{
  "model": "spectrogram enhancement model",
  "block": "basic",
  "upsampling": "nearest_conv",
  "final_lr_fraction": 0,
  "weight_decay": 0.009
}
Rows from block 5 of a small spectrogram enhancement model, named by matrix and row number. Rows with one number belong to one channel. Each number is 500 + 40 x the weight over its row's rms, rounded and kept within 0 to 999. All counts start at 0. Numbers have three digits each.
After each channel's rows are labels from the 100 clips, of 14976, where the channel reaches its highest value: "strongest on" is what is common among them. Only what is clearly more common there than usual is listed. The data: simulated sounds of rotating machines with and without faults.
# convs0: first 3x3 conv (model.mid.1.convs.0.weight, 128x128x3x3, each kernel summed), inputs 0-127
# convs1: second 3x3 conv (model.mid.1.convs.1.weight, 128x128x3x3, transposed, each kernel summed), outputs 0-127

convs0.45:476517442551505486468564533538468484515501415534512526522452528505537514487469500513514501416497528483494459451544448525448493546508425526491497511498523532480489506491474535556537471443582410417508482531509543454484531471492507482474485491421600497529459413456442528541439452511441460519549501505532479493510472538443431511431517493534508638481438484493503537543490524532447481522541
convs1.45:526528537439504509513489518490560460554492523508556469475494503477558514522520494457476416542483482527484484531455506534530486521477455415445458526534562519502473447530520474484451511517486592595429550492449472574536465430467579526425500527522511497590577500542511455466485495510446499573499515430547542471542529508477525450489449521494460496587527491527498506472472465451496510415438
strongest on: piston engine; speed: slow

convs0.102:486472528586527513526519510574538400478482493474487521507579485577492576480457542472456461457528391514500511470498444464437527481441465518449511560488512457544498438539474478513477480463524500524480453520466490491444498454448495553505503508454530471393468486509487610559480497446542494533465506556563551534493505554565473518479541521532453499472464509418564475508513517500499506495552
convs1.102:461515421524536456460425462468497527514509523434565491502527545539508429490526491468434515457557572488469476439429498466497531579568472514544432488441491533497576454517489488460515554521510493425530512492477462522494442505529505480497480466499542428528470468485455490500477532427440497538572448519460494480544485420447536433505409520533484482526534469518504439504555422541491537478524
strongest on: state: normal; turbine; clipping; text has "clipped"

convs0.16:532544498591510482494556442451426555471501536447541536543477563496520470508494550422511448409467468519498463538508474483517601583497445472436534508480500492511491514467470441488452458448541450495493477484520515528547518452401496405498510542509518516531559499543583523547493525522523499552519453499495493501458524518525488505458492508496452515586446508477567535524473464438533485426473
convs1.16:523515446443440481552466533536457481470449482542494503508520450432517511480550530556586556550518555499479544486471501498512516576429546470436464566456503549516552498485510511482458512486442515504501477564518476481506478551533526532501493456429499508485489473536512452423512492472503541462437595521455508447523588525486466464487421395526513478602521485458526546520491554532503545552493
strongest on: turbine; clipping; text has "clipped"

convs0.25:490490539426518484487413498507429528467521460481506490496506463468525544523529595457454494477512534510533501503503458512482428531434499474588480561432490521565532478519475482486528493488448538538469567510519472505553540502506503496515515466506464555520550568528487506439590550487456542509501487474449531522503493472489528520449470541524478492501488539491449510471517695437489584460505
convs1.25:515504558518527552513521531533533464540547500507495478452521500428503437545464413464483555483473511419495428555537482511510550489470497521529543538470526478488585487498509442398435564570438460492541500503506514522473530487486509482519540505504436523494534596546534506545488540511482480526495528521468531470456482559507557473492558571521511605499491537553539566546532552577440533536514
strongest on: turbine; clipping; text has "clipped"

convs0.103:589499485459451475504534529532516490492517459447533559489579486532481457535486466503528492489538512441479468474524631513446565488508488522537492497528433482511535479530488479506457571513546516556500526580465515514440443508519540502490521532524398447579463422480472482511517543472511566481475549466495484439466446430462522492501435437559464422555506474509429465500451480538505485482476
convs1.103:520536483560500519499482479555471486532514515532497417491566561524591437426486415570489511496561527476536529527491440493488570521518495487517547562504539564484511488481472545561512484491461464506492530430522507542589472501443460500512536485472490567471497564467584573505503478457551410471513462423532508512498453521465506449524456529515526547431473462477516410522509540498440510516492
strongest on: thin (high-pass); clipping; text has "clipped"; conveyor

convs0.6:497454497554525573477461502485439511458483516498471526566475480458534442561534572509457573552549514480461435545530506519469483481540520512467533538479491512434529450502497453483478631464462486501536542444550460438513492514562459484448496586509592504508517509564486442574467519502506562482479512498547517579467522481516474469455471515426475549505510541506488477529510483580470580475493
convs1.6:510486509480501521552504502469398574561548525516476410418517483546512466530548477456511481486489473443578497450513427500524451484435498500450497492477457405467514473505541540519490502515485576524501491559561587482512475494544490509491506467550533559497444460570503455457536434438514510475496541560415475479475385475468536439512520538482495426470541506523525480505493511470522486476516
strongest on: muffled (low-pass); gearbox; clipping; text has "clipped"

convs0.34:502519549514555491453448478462549512509507561488509453480458528501553521462495466505504487511493419526478514487501374533538407488510464522475435482480539519504464600485523515503441413558502519457558503547529548544525487577475538554476540500488453512486525482450493536471471551455380521508530527494466531530579479465507464518465550428520514578489526460499497504436470464514531480421477
convs1.34:558418534569532470527520519483498518473490488531461551503430484502482471598513609501461516493457526471493481480509527485478493484532444469497561493536442502545505579562528445527461543503573520502534516481513457475518467435447453541500453473504527502453495531542516456502503425509418465454505430436488502533447527565439476436439470561559453563492530563498447526543514441477491484505467
strongest on: clipping; text has "clipped"; reverberation; text has "room"

convs0.115:423550458411476462497405415502508464546500531518514515480542510524504511436482488432471464540482511549438499488525433506522494442525535491516487500523501465533491570526534515506469455582456538515518508506499556507496475526452602531475499490479497529510465522469504518514481575496506518490514540577447590516532531486554488491538461413548493653551530469514550510431496471528506492482479
convs1.115:495398532582540458479468531487573466489465467552496529541531514461513522552549485555561490487512561525494515447600533530455490480476574496458520482492486493473467489443461501447454508491532494413480464519568508569531531472518477465481500550511515532472481513487498461538524439566449459441477461443460436565431474566411485523494510495487521510466420494532469519544493535445427472511469
strongest on: state: normal; text has "fault"; clipping; text has "clipped"

convs0.21:495537446375516483506431496506501513475482497488496514494489466552515465523483478535501478573509525502464486483549476512441461446513587423505526567520506505514519531459499539484435565479496550400488487525490416579500413489471564530464471488493481450490491530526478501505536455479483488499498613584548479518524491517488482562480503537505528525452515526490529454492426425400544448516457
convs1.21:443466556577495488557456490461493574569511527526520533404498524476496518517513520504456499438487563481466531480519524514484456487495535510483525490496482513497488499459546487513453479533565480563510545471562501469533452523458523415473478457480524528525461563448494465590559522598515497491483479427503438482523495489429472514472487545496545579537495494503452511459536520523383501579598
strongest on: fan; clipping; text has "clipped"

convs0.61:535491471589494493438569391458596477539436458442512505495468496519553500498478477583467601521525477540486513500517466487434550543477461504488519513512502542456470501480533496487680559501526487503549541499502487519539537502550470465481507487498507452525457499520424463491499518564492440479504511481473481516517504462496533470442494498501577532491422472434491491492462478492472481437508
convs1.61:514511548433500444484474479500447501499537486519518421479500489529481481506504453510451439562487530420497454491484517488559511472523513570414462500491458502491532499481546530506475450512448542491402477460536500515519425511491458546509455525596512557453498468453584541487516483462514452480525504579480494436476505480469524480528470511473432384554513502611587486545513452470533506465481
strongest on: muffled (low-pass); fan; clipping; text has "clipped"

convs0.5:464509536388533545498378519496456483430439506553448503488508473540513477543503471442523487475603473499480497493473559479537470403464490524475482521516452474420512468529472507484505514492550549470485453539480444523428409507463449479497547460518517459505487468534551522450493514519516612572538497578508519515521491489560549454488560520523520502539530461464501521506510538428506477509490
convs1.5:532514481510449438468509543427560515525467511453480563550444541507440487457438475604457515498510553488534503592517482475478471579567510491562538418442543484459473501472566415470492475547544442508525523436518541458551449525547558449494528555540504500536456504515460499510534552450459469487526487444510552539484466538464500480487492438517496499484477528505478481531524470589531533476554
strongest on: speed: fast; clipping; text has "clipped"; turbine

convs0.121:510495486483437496538516508458535494496524539426528499495466487498477495499513608496578609479528517449538513510519522488442659541487491485544491538555552484522468497524531543546490510518472480444515581488499552514538562542507439550558511506487478471487487539515480492442512522565501458473454500531491484539512533471515576531464465444475612472471485528487569451455487464470460502575500
convs1.121:522532484442527522451493486506471498449453466514503493474473510470502456496467465434483530520478470496454564480533518541574520423486559479469457471511478519578571599420533474448452452498478512509451477571476505514554447523509595523516433492515529543551505444506543453493511458462464506499515558566473585481448510539512509524535548509522479456553553480526517562437466525504553516394540
strongest on: muffled (low-pass); clipping; text has "clipped"

convs0.82:543492428484539486482477519540551518478444516496483526473506506466522468443494660521405476509489466469495468481498494485532507433494519525434497446465566475535538521532508568540517463484567481435536530513498483515582570489561398508546476531556532530595461514518488538575560509499470466439587507519509463490583489497530512554524514514540487461496487500471506497487505539442499516513527
convs1.82:537506513472487495522551495513486461606517537434473439422465469439511507502428399466546454443476483476567412443598484445503528524512495481476577437459476510496521529557446493519573438514459527554547459467545457505513461494470480508538466510507526503474494543464533464543419499514542482422534480486515538537507519515483520523486550516474496579512466519498507497573442499469479544461449
strongest on: thin (high-pass); clipping; text has "clipped"; fan

convs0.63:423509503427498442584457566516457514464518520496518495462526510489522552478501550516600470443492435518443509491471449535481488432487494462413495557551505447541488490505546541582485472509508558501548530510458543465515515519477603493533462490512462500497513547484507523574455505528549488513546505500430482525527553493555455523498515516494554370511507546472503468540590552501477557497480
convs1.63:486582530520478487486551484485530423561576493458515508589460470456503539477470445469477562535507482545437507511500483552494424545497488535515467485605493489453518558504484441388529494525488551524495473500471431490547480455515458526475530488464485458539553464471546499445495527469447526519438510508544529476470455570507515558553474548497506392507513557514569507452433465495546491507501
strongest on: piston engine; speed: slow

convs0.108:504526622603455475478525525580555459478481446486524521520532478558479569522445518514524539547537469452471515511480563481476473470500524459468501480465507459406468486518507554509463542445574493489453473470463569466509557562533455527483525508529470441597479455518520523546555518464476496525524476503505491519566512419486484561494460378475521469511437501512469488483534526473475521502479
convs1.108:523551505417505561492520489453523499464488591454531406475510447526500488434508510522494472447515537499482518470471507502482513554476489501498513456509476553560547504556518516496537537520486421498513454391550451439517481436437429509531539431455512538490553580517396507493513506472536510462573482464469517494415446485541521465470533548470483489557553556462535527496533448454484476503457
strongest on: state: normal; gearbox; clipping; text has "clipped"

convs0.117:525527636493481454528489460540486536515534529501503467507549518458480581455502529479502474486559536541457522463499540491520487530539483491512477514498464534480468490551503455455565437436571514512524495492430452451629492519464540525451422482515499482498473482430562476457420560528473501466467478489506512432463502518460452496490525520569384499518522449486500491456504465450524581494495
convs1.117:456530448533538564530529538472543490475495511522571471495483513499451512527607541503498512487501476472545574510444493495470502476463442496542450496520475532532466493559506509415510538526544464499538433445519497538440489437519511519483561541453550430585587532513464568486485517488483466543591508545471463488483528357535467527525541570453525517490539536474495492507482482501462486539440
strongest on: gearbox; clipping; text has "clipped"

convs0.64:534481539537471481473454491524501496537533532516462554460506507508499472489471548510491548449561533505504508523483520537502514578526530514479498468602538526519457499496527520525404566485492490460484446525562490581541366544505469579553482524474547452413498561498514515488502399534498455534504529536534505444536506514407490503512519471467543481415396551488512500532490493481524442544513
convs1.64:443474475503527476494447508456427459433533541540489475445493496513482468558487443455502499517515426531417477494497467458491485432470463477443521447539537581564569578510523465525532585475495489549526474490513471447509492514519564488448460506481457553557544458508449470538535566507471553500450453424548512549446523543502504443446459596437482564491500501485534523469498502505524486456460
strongest on: piston engine; clipping; text has "clipped"

convs0.85:481459576535499457568445620511527486552488521465506491480510434509479488504495491526505490479494507479517487464502488502466477538568512471442529555572550477471506527473550515592434538497522538498590524522531603423505433486538474483519475508484562482518507436492447545537528472502505499453519500481519438467493489508498505517434403497475508480579454517502512576610518458469486519441449
convs1.85:524547493519582547480567508519449445505534480514509537620514469489551479474494441510561548492519514461480500522519506536507484453474502472472439524527528494464501455521419519517524494539509552553428470442454540475547468467506495501490527456531461457549531494463540500476535533503516508524450523506520534493597489543514425571549471522475556426639551561478537477419493486450508522466524
strongest on: piston engine; speed: slow

convs0.96:468504614431556484493419520437482451544473487518507483438457519509556539494571568434527457498522499516526479496508445482501465429507482525477480551462517518436499465475522514540573431529534533511508543519484467572501553519481453482485485547479454459530558490532468533501573559464540529482452527526481491542538492479467499493477479517411500498512472489538527478518510683488485504513489
convs1.96:575484521453516557502518463545536520593489429517517600499546455584460524562456445535469535505523506515487476502519619481562560587480501545574525532524496491479481516533501524460458484504460527517488472460512509530534452453543482451501522441450479454505498550494458498483523502464523524441497568459530514492430518586517492464521479553475501557552522581504532541556497423529503508520487
strongest on: turbine; clipping; text has "clipped"

convs0.20:430529455462478535434517566498505462473588508487541463505516527518525502495497456508561500527537510447514475499496495540445509528466497484506484487595561473486487530498453497659461504515494536535496499518574573497523508437486521475538514521465489511517534490499405496628490515512569442465531491455512535500503496476524472523517529455458549482495524491518450507622463492527539567426492
convs1.20:466518558511499444479554496499475492454489527474542502543473441497517542527568480512505528449525490544510509542515502514473439511477558411513481473490569535432531511581489472510531531445484510520487531458421472444475487509458552522466505389571445535546494503482493500417486535546563534580363453552530511480561501551481496487538461517509549488552570496503487475518570458509538468506518
strongest on: piston engine; speed: slow

convs0.66:468544440540488524479539483529525520514530512455476483482513503602492508533474539487480585468519444530459536496548525480463530487458500370445480575518400565531482588527462521494489439520474565514491426498525452585417540439485470498475490486509477490490481500464464544442484495496485449515560491602506536530538488492417528510499484551483494476492501442481499492486507480426562467533486
convs1.66:486529530492554428463426535495565460525539526471561536524493536543498503510450510416531465488503581545530462488437529457482468460540451512522458507430509523489522551475516469555472477422469476415432561555594432506524476475483457484515565552562433503465427514513444481493503488486491492515406556514547483520534492435458521501464449474513498573542477535544514553488514473522512494480510
strongest on: fan; clipping; text has "clipped"

convs0.55:548479494494446523561459521508508564471489502496465517508485510517456486494508489442423480502541525504553454527453478471546478475597513514526550502569538537484508496526548525519461435482521498519553570573467480444506489507465499491442507598489518463588537460507464488575468503481472507502412612435468429483491489575528461452554527445470487423551468486468519531486453508562522546444499
convs1.55:556488484536519585489523530525504523489480491479549463516498490522553540452503550554495566516473414525477519531516536539435528522460516523460425504558501488510469519475425525495507501544469548504469445448536553508508585506557529512515502481490464530494467622544565545459452498527481485472451474544535416494584491487472511544479538392487507533426467496512464475441524476406501455471554
strongest on: clipping; text has "clipped"; piston engine

convs0.26:571478529514554485509456460495565492593460513502469485520477552486531519457495651492516456480507498464436470517514427503421484489409502460384506549634421517504543504476477477481495474483487454451519466466448452510520520503488531519458508471489500511455511511535518452496520532492503566521557514506477562514508507497478502479462476565562537485500478554460488475556524483479522481475581
convs1.26:487499496539505462448526459521408474468521435488487513520512558388466494551504458537546506516516514516571498461498577418556482485535504509510524509375551536480514451517492474480491514534494523544504423553523399539513538490537519481485514570489627513504526512457464530543489534530474479483431507494487520534471491521523587512494504442484488507481562506490487549411490554461444495494459
strongest on: compressor; speed: slow

convs0.94:505521500421557556537421477523399522470430510508555556479487583567515514531472538362492438455531403521467494487440476500458581431468485435456494532557547412536464489509490517505458516521498550488518485553489467498467504491504433519497542521509528510478561491478490501466538464512494498520486486582490456531495547535481469526511492501496501506428580519429512505530480536485494512474508
convs1.94:467431471537420471501478550471464541573555522497515504500478480530460455464496468484426548517482584543472475454532549525502501588460557506499473477476437504461515437533481494470503545501492472502514519489512566501518496446565540471439486507519549554571468511513485496519487539539489490454585551445423509470580470474512557427516479499519520483491524408452549485568579524532494540563561
strongest on: state: normal; clipping; text has "clipped"; turbine

convs0.53:476431547476507450506622574485480530492547529457482504534566450500504506543493540479578434448470491422538543465467498439510468458526488493551514521458481504484497526468433450487490405442521460476512529465467488448537607509598545551451516496428520470511459482469494541478520525487453526526523514536505509507523470538520475535408443465470537482508403509447478493501526493494502500550478
convs1.53:522561572394492513459478494537510457543498472472465483484482528464567510434527525458523483501538459526598484508472498573495522484467533462448488545512586476446485455520505521525510542514520519548432489524451555530504426421427543547501493494549579558512543481509502463497413452504538516540493457508475573513565577483517477539499446479529453515563516472559546525482475487453488480455448
strongest on: compressor; muffled (low-pass); clipping

convs0.33:498561423550429513475539409475539478467518481499455498492515565484431494502519504501464492442538504492443493513535515478565525516504456407448479499516481535522478515481501507458499521522462433529492450470527510577494574436461454510450440498452516593531587548492502562596484521400542448513520447478527480497505471538477510468497406535437511462494525490504517532455464533451561509500491
convs1.33:462489479496535477491365499520513557512546520588571488545490492528545508504506469439499547509467535504508481469502555454509466539408510553504447517502495492503453571480488536508487481444525571421524562589522457469512457474509492506479520509542488433545418416476520464392547478522483525532507528535451515525524477462511530553507476502528499493526470461484447449536477411541529514503571
strongest on: state: normal; turbine; clipping; text has "clipped"

convs0.19:525558453528512511493392521462467515565549543528498481510487611503466480466550548563461506580503532514457529489600500501450492544480505417503501482509495488535509501489485470500529513478497503545501497474517483598462499440421517520508558410519463445481450538506447495493466471453489453454447565550488588526510488518480507473539510551485550451568500456476502557453539459533477430467529
convs1.19:491484475531509435502463489516475503482548496524529416491485521529552450514487471438472555463464483504491479511489517548533493521499528555530487526494546541465551478475505479533498485520484490463582571531512506495544534515564560530494411593585422554475469511511524493552477454600477538449523484538585441476486556544407500523430462511521447418482453474555522438480450528504554464519519
strongest on: turbine; clipping; text has "clipped"

convs0.69:476603640540476424443571483467482493540515449492502472494478453515498572478517478468511528518552491493424510483481428520527471447564482436518485446506474502438431525514500498464491527487601509467500480525499508435502479580492510493454475454537440399533527475507592517499554494506497447510443513558506492536514415484466477475541525453472520491435491515498515468482495517452499472479521
convs1.69:529514518483492534495496511484492538460434536473555491535522522533488511424493539520421489511542537507474495446480498500399500569484507550498490485483528566601499542560509536437555546533505438510549449431503464504551499418471477442486496471447505517505524551496440532474499535438526532494529502447531494467424504465519432478496485612501494517547571598497514469439480415520508498529450
strongest on: gearbox; clipping; text has "clipped"

convs0.78:518528484538471479492537477475555471536421524420487502513441536487533483525511484584536602485502524486452535507518516513416526524529486509516507518494504498455494467456526466533681594545478463507535544474505540518538554492583482484502516483470521430512493503541439525473493518545509459483541490569503449556514500461499479484432558498483547545483455509442498468458448451493418508528483
convs1.78:461538547403488440462486433534445523449510466541478421501531510481506547500491426515424419525503537433502496516459509525610532425486565514433448532498464455510510542481467511495486437498477542487441489487492503565517447538496503503496471535585512556516471483472522528482519440466510490511496500552497486476478526524456533489515516499463443421523524446605570531520474481465525489413459
strongest on: muffled (low-pass); gearbox; clipping; text has "clipped"

convs0.37:479515481534550475515538517466605534501492480529495458530439515489544514587533492511512518514476550513525520507493583492438488585457493507509550567544504465505524507495579496498472548499454459535478508480454556469549585532562411482513538498483509465441474473501472387517432438563545512504496476466476484510503579428464529437480522501474505512569495547467523527420566460531488523555503
convs1.37:524514491469414511548485482430495553529519529582527463442553506505541462488522476431545507468510535482504524504505539563495446383492524466461493507442496413533483532507430510513433501492472541516501480524489514549502442477477466511415530477503537546532555533513481478503527540453484497506508545576449514492427489490495505490491556484546485374476525493498520481580513525438530471376535
strongest on: muffled (low-pass); conveyor; clipping; text has "clipped"

convs0.1:597477457555535560433443470518478477470461444491503536475539533521577489489554503567524519465476446499499538485529456464488475509503473459473518479499580482475552548507496542479474572553562519582549467571425506548460501505553477488457507462543441525597468593513468488486504477495552488581561504493506504546538546474490547478463489553460458477536516470554531471477550498461518458436513
convs1.1:482545460502421427486523556486484475513497505490409514530510506503471513512468499489522463422542480498577484455490482535567553498532534492583605497423446507385470500533510519535511519529397474520539575445450574535534480468483461500500492550527507494456470500475460499590521476479501535490491467519527525471478523514466555510470500487479537411429464471494510501511505476507391466542514
strongest on: state: normal; text has "fault"; clipping; text has "clipped"

convs0.48:477497487484465498522507481525505559556487466511508486488481453525546507515453502501505464452488605476627532487469538471427455570530527519509517510393512542477487483497526531544508462449477455489472503465412540480471542585456491525466527551444508512484478452544475502465509531470554563436460506507501534508520504527411458480489467509547457524415432519519499548516479487578481397450546
convs1.48:463501445522571500495473441515516513482520551539532518493504508602493439491522563511531461382519479534548472493560506574521521452513474518489498522501528503451514484498501482494475561494530532483495421531489502541446534443570530546379457480536455507530562518577544488549532498479475484520516465542503486508534564493642524518524491452455495486511521494508435497505471433495566498456436
strongest on: compressor; muffled (low-pass); clipping; text has "clipped"

convs0.35:488555536453524552464498517517423520552524438530497470442477458387479522466492514510499562548454487493546500431521532463533579521497583507562470435504531484442477550515426513559496490502499586458500501502376510557483516508450589505483546470467481518485509477422495473480522518471531466515442598485501449464546489515507488536501518438500460506541469542494456522451488555459498489476494
convs1.35:483520564455536530482493446552564522536493492532485567555502498570526558391462560519518502476467495466529538524420523552458494582462514501441518546483558508601475477461464519477482551506515472480529513493488538509554510426516438482570511464504472466520540561488421487468429527555480473493505484559503524556455545464430512524499520582512510557481477544450473479472539472508478498588482
strongest on: turbine; speed: fast; clipping; text has "clipped"

convs0.11:472455607438541516481479532459471485437545484450495511495500474506517421492477510491422406474558491528500500488552532456517470499483508504563471445456482464480469604457479504554510450508575542535486558481505499598548468531446520496474491469477528536515443485520485483410568514442488544439507473524450529473490548559538537524448492468487537442593469482484477551488526526460530447488491
convs1.11:488541578461555513492513459479472518517431447517480532589503511536502542494485483482449602528492537434542502503416509534458521548479470508480584463470513541563510491467484502521458551484480459482514407503500499505496520424528398537560522472504481533463540523462434573463522539479483432491544471465548514516485511531421541451491534568494474593445529465521470502538493464539477501572503
strongest on: turbine; clipping; text has "clipped"

convs0.125:491495484527496546521644492488474561462525457448544510535535497576500483520454530405467549433532399550467465475474506454538498505526452473433484536533495525521497515530515514472474575462506563547442502521505442413446595458515556483457515471513468579537523507508533539518490519496486565560560504481532536526496512467507531487453481455516500466497455478487466439448497499455558470518466
convs1.125:513493444517589543538536576489540553537534528515516521439560437478519521508517509460521469506502515551518526493481479440457485490483488447524466541474548495511470562436486536518430459495488447404490485595489461504562522567474434523486513521434513499419541506472481572446593432505486496521495510537489566518518481517455554523481395484539471534535477483492582479559511460482457506481535
strongest on: text has "room"; text has "reverberant"; clipping; text has "clipped"

convs0.59:530576521518553430474443457467525514438513517533506512526486502523476490458442541502473464566470491538563520483529495460503484480458539473546536479575547506469458433458522488519396528542553466494478536583569498556421501541528433494523497533468566510507500485509465532496493496512498486545553552460512550510518501416420547621485500456461550509484450558485478477527512568490444499446491
convs1.59:528427518453427547530485539414447556467493574528493492485538526500541486501441518530548553483543548526437488515524530447493464534459472490472486428510519497520575470524503523499499473567484527517463493423459506537536431445524493479484544418504421500456524535545457417493505543476518531479499511474482466478466447546562449363513540515487488583455511568509525486551472490486514482478470
strongest on: state: normal; turbine; clipping; text has "clipped"

convs0.57:486531446536527507473539467462567462551473449575489491479537508499498505415518423460499551487530444492633541498470483490505446557539481435561478494509559489475476505487498532491521530522532462475507556537460534468419544539427482482519415481488510473458518535545479432513582572467505495509502486520494489551544490540492462464510469448425508529534480441556486538524491594463516433531502
convs1.57:507500508475506499572515430515471467442454515468482559579485508589501512494519458532421489502466476545586450443531559438451518517477549491580483483474498528459487499435520485415511486511507506610422454491564521465514517459526491491463457525547463585561432514529477481502497497435579477554493499469498505465505485534503529476536499526523487525560547515484472591467462496560493523478441
strongest on: compressor; reverberation; text has "room"; text has "reverberant"

convs0.104:538559619517447527508519484447508539510532486416492468499483480503545482446502535482441484567483478525525498492527553488477544492480549515511497457492499545498430516444494555519466567492516510463485520546518507517608511417502516499447465494531551495538533501476459496502489501451451522436422522533442526540528468412496446421510515499503474456457592460496464522439465402436541519473550
convs1.104:546528453523469529507546512522562526456551526533542488437534537506470518477516605509552516471529492488494534511442433482550492434458495527460463552592504520521469500617496537443465541468515492467524499419470488520467508511538536486493475452511496494486560585510564545507567428526516464490597460531465449450448458503508489518514503575464526566440541466556520509527555527506453470503473
strongest on: clipping; text has "clipped"; turbine

convs0.77:471531494419484483523409507514502494533574499474431570487536515482482458462508541534483525451523559552481554539566527461541486539578471484453526515488595525518524497457561566460544500411515492510524563544507526600554480477508562490553477493418555507449494522555440480481524461465441485488583494469494484483554474498500472491475528464528509474510496448480530574510415447510482507483491
convs1.77:530544515557552503481510477467481515456481473480520481460509537463522489564453433465495468565558422481556435517483443509430492491474426446470495474478432500552480480509542507511533476486518486578542527509504432490468440471471474486508477415447476463454549507446526437498513547507562479486533600510495490504491483514567541483527446560448520488450517567526488462430467559504383531458486
strongest on: clipping; text has "clipped"; fan; pump

convs0.51:517476438536529451472463526422491508510499472492481530536664559497477453522520496441550478541481480555540471515469512453456563456514523425521503509528507533478466443484447545497490475492475454541480475437531562554534528513419483489481469560533524544471519513527498446501454419483512479549474547450488507517442540560493487555605513527531540436529532536553482488466504505448529449462479
convs1.51:489503453494534506507524468432497517470483529475521559535504479447561478481516501468515473570548516528527463439489436517502452528478495533541406446546497540451529413459521474476534503438471435474463517512557524465495468483507525510500491442535471470514438456597527532476521519472507576481488454615457463458555451537538460441514497498501542554440471462528520516564469521511425455608496
strongest on: turbine; clipping; text has "clipped"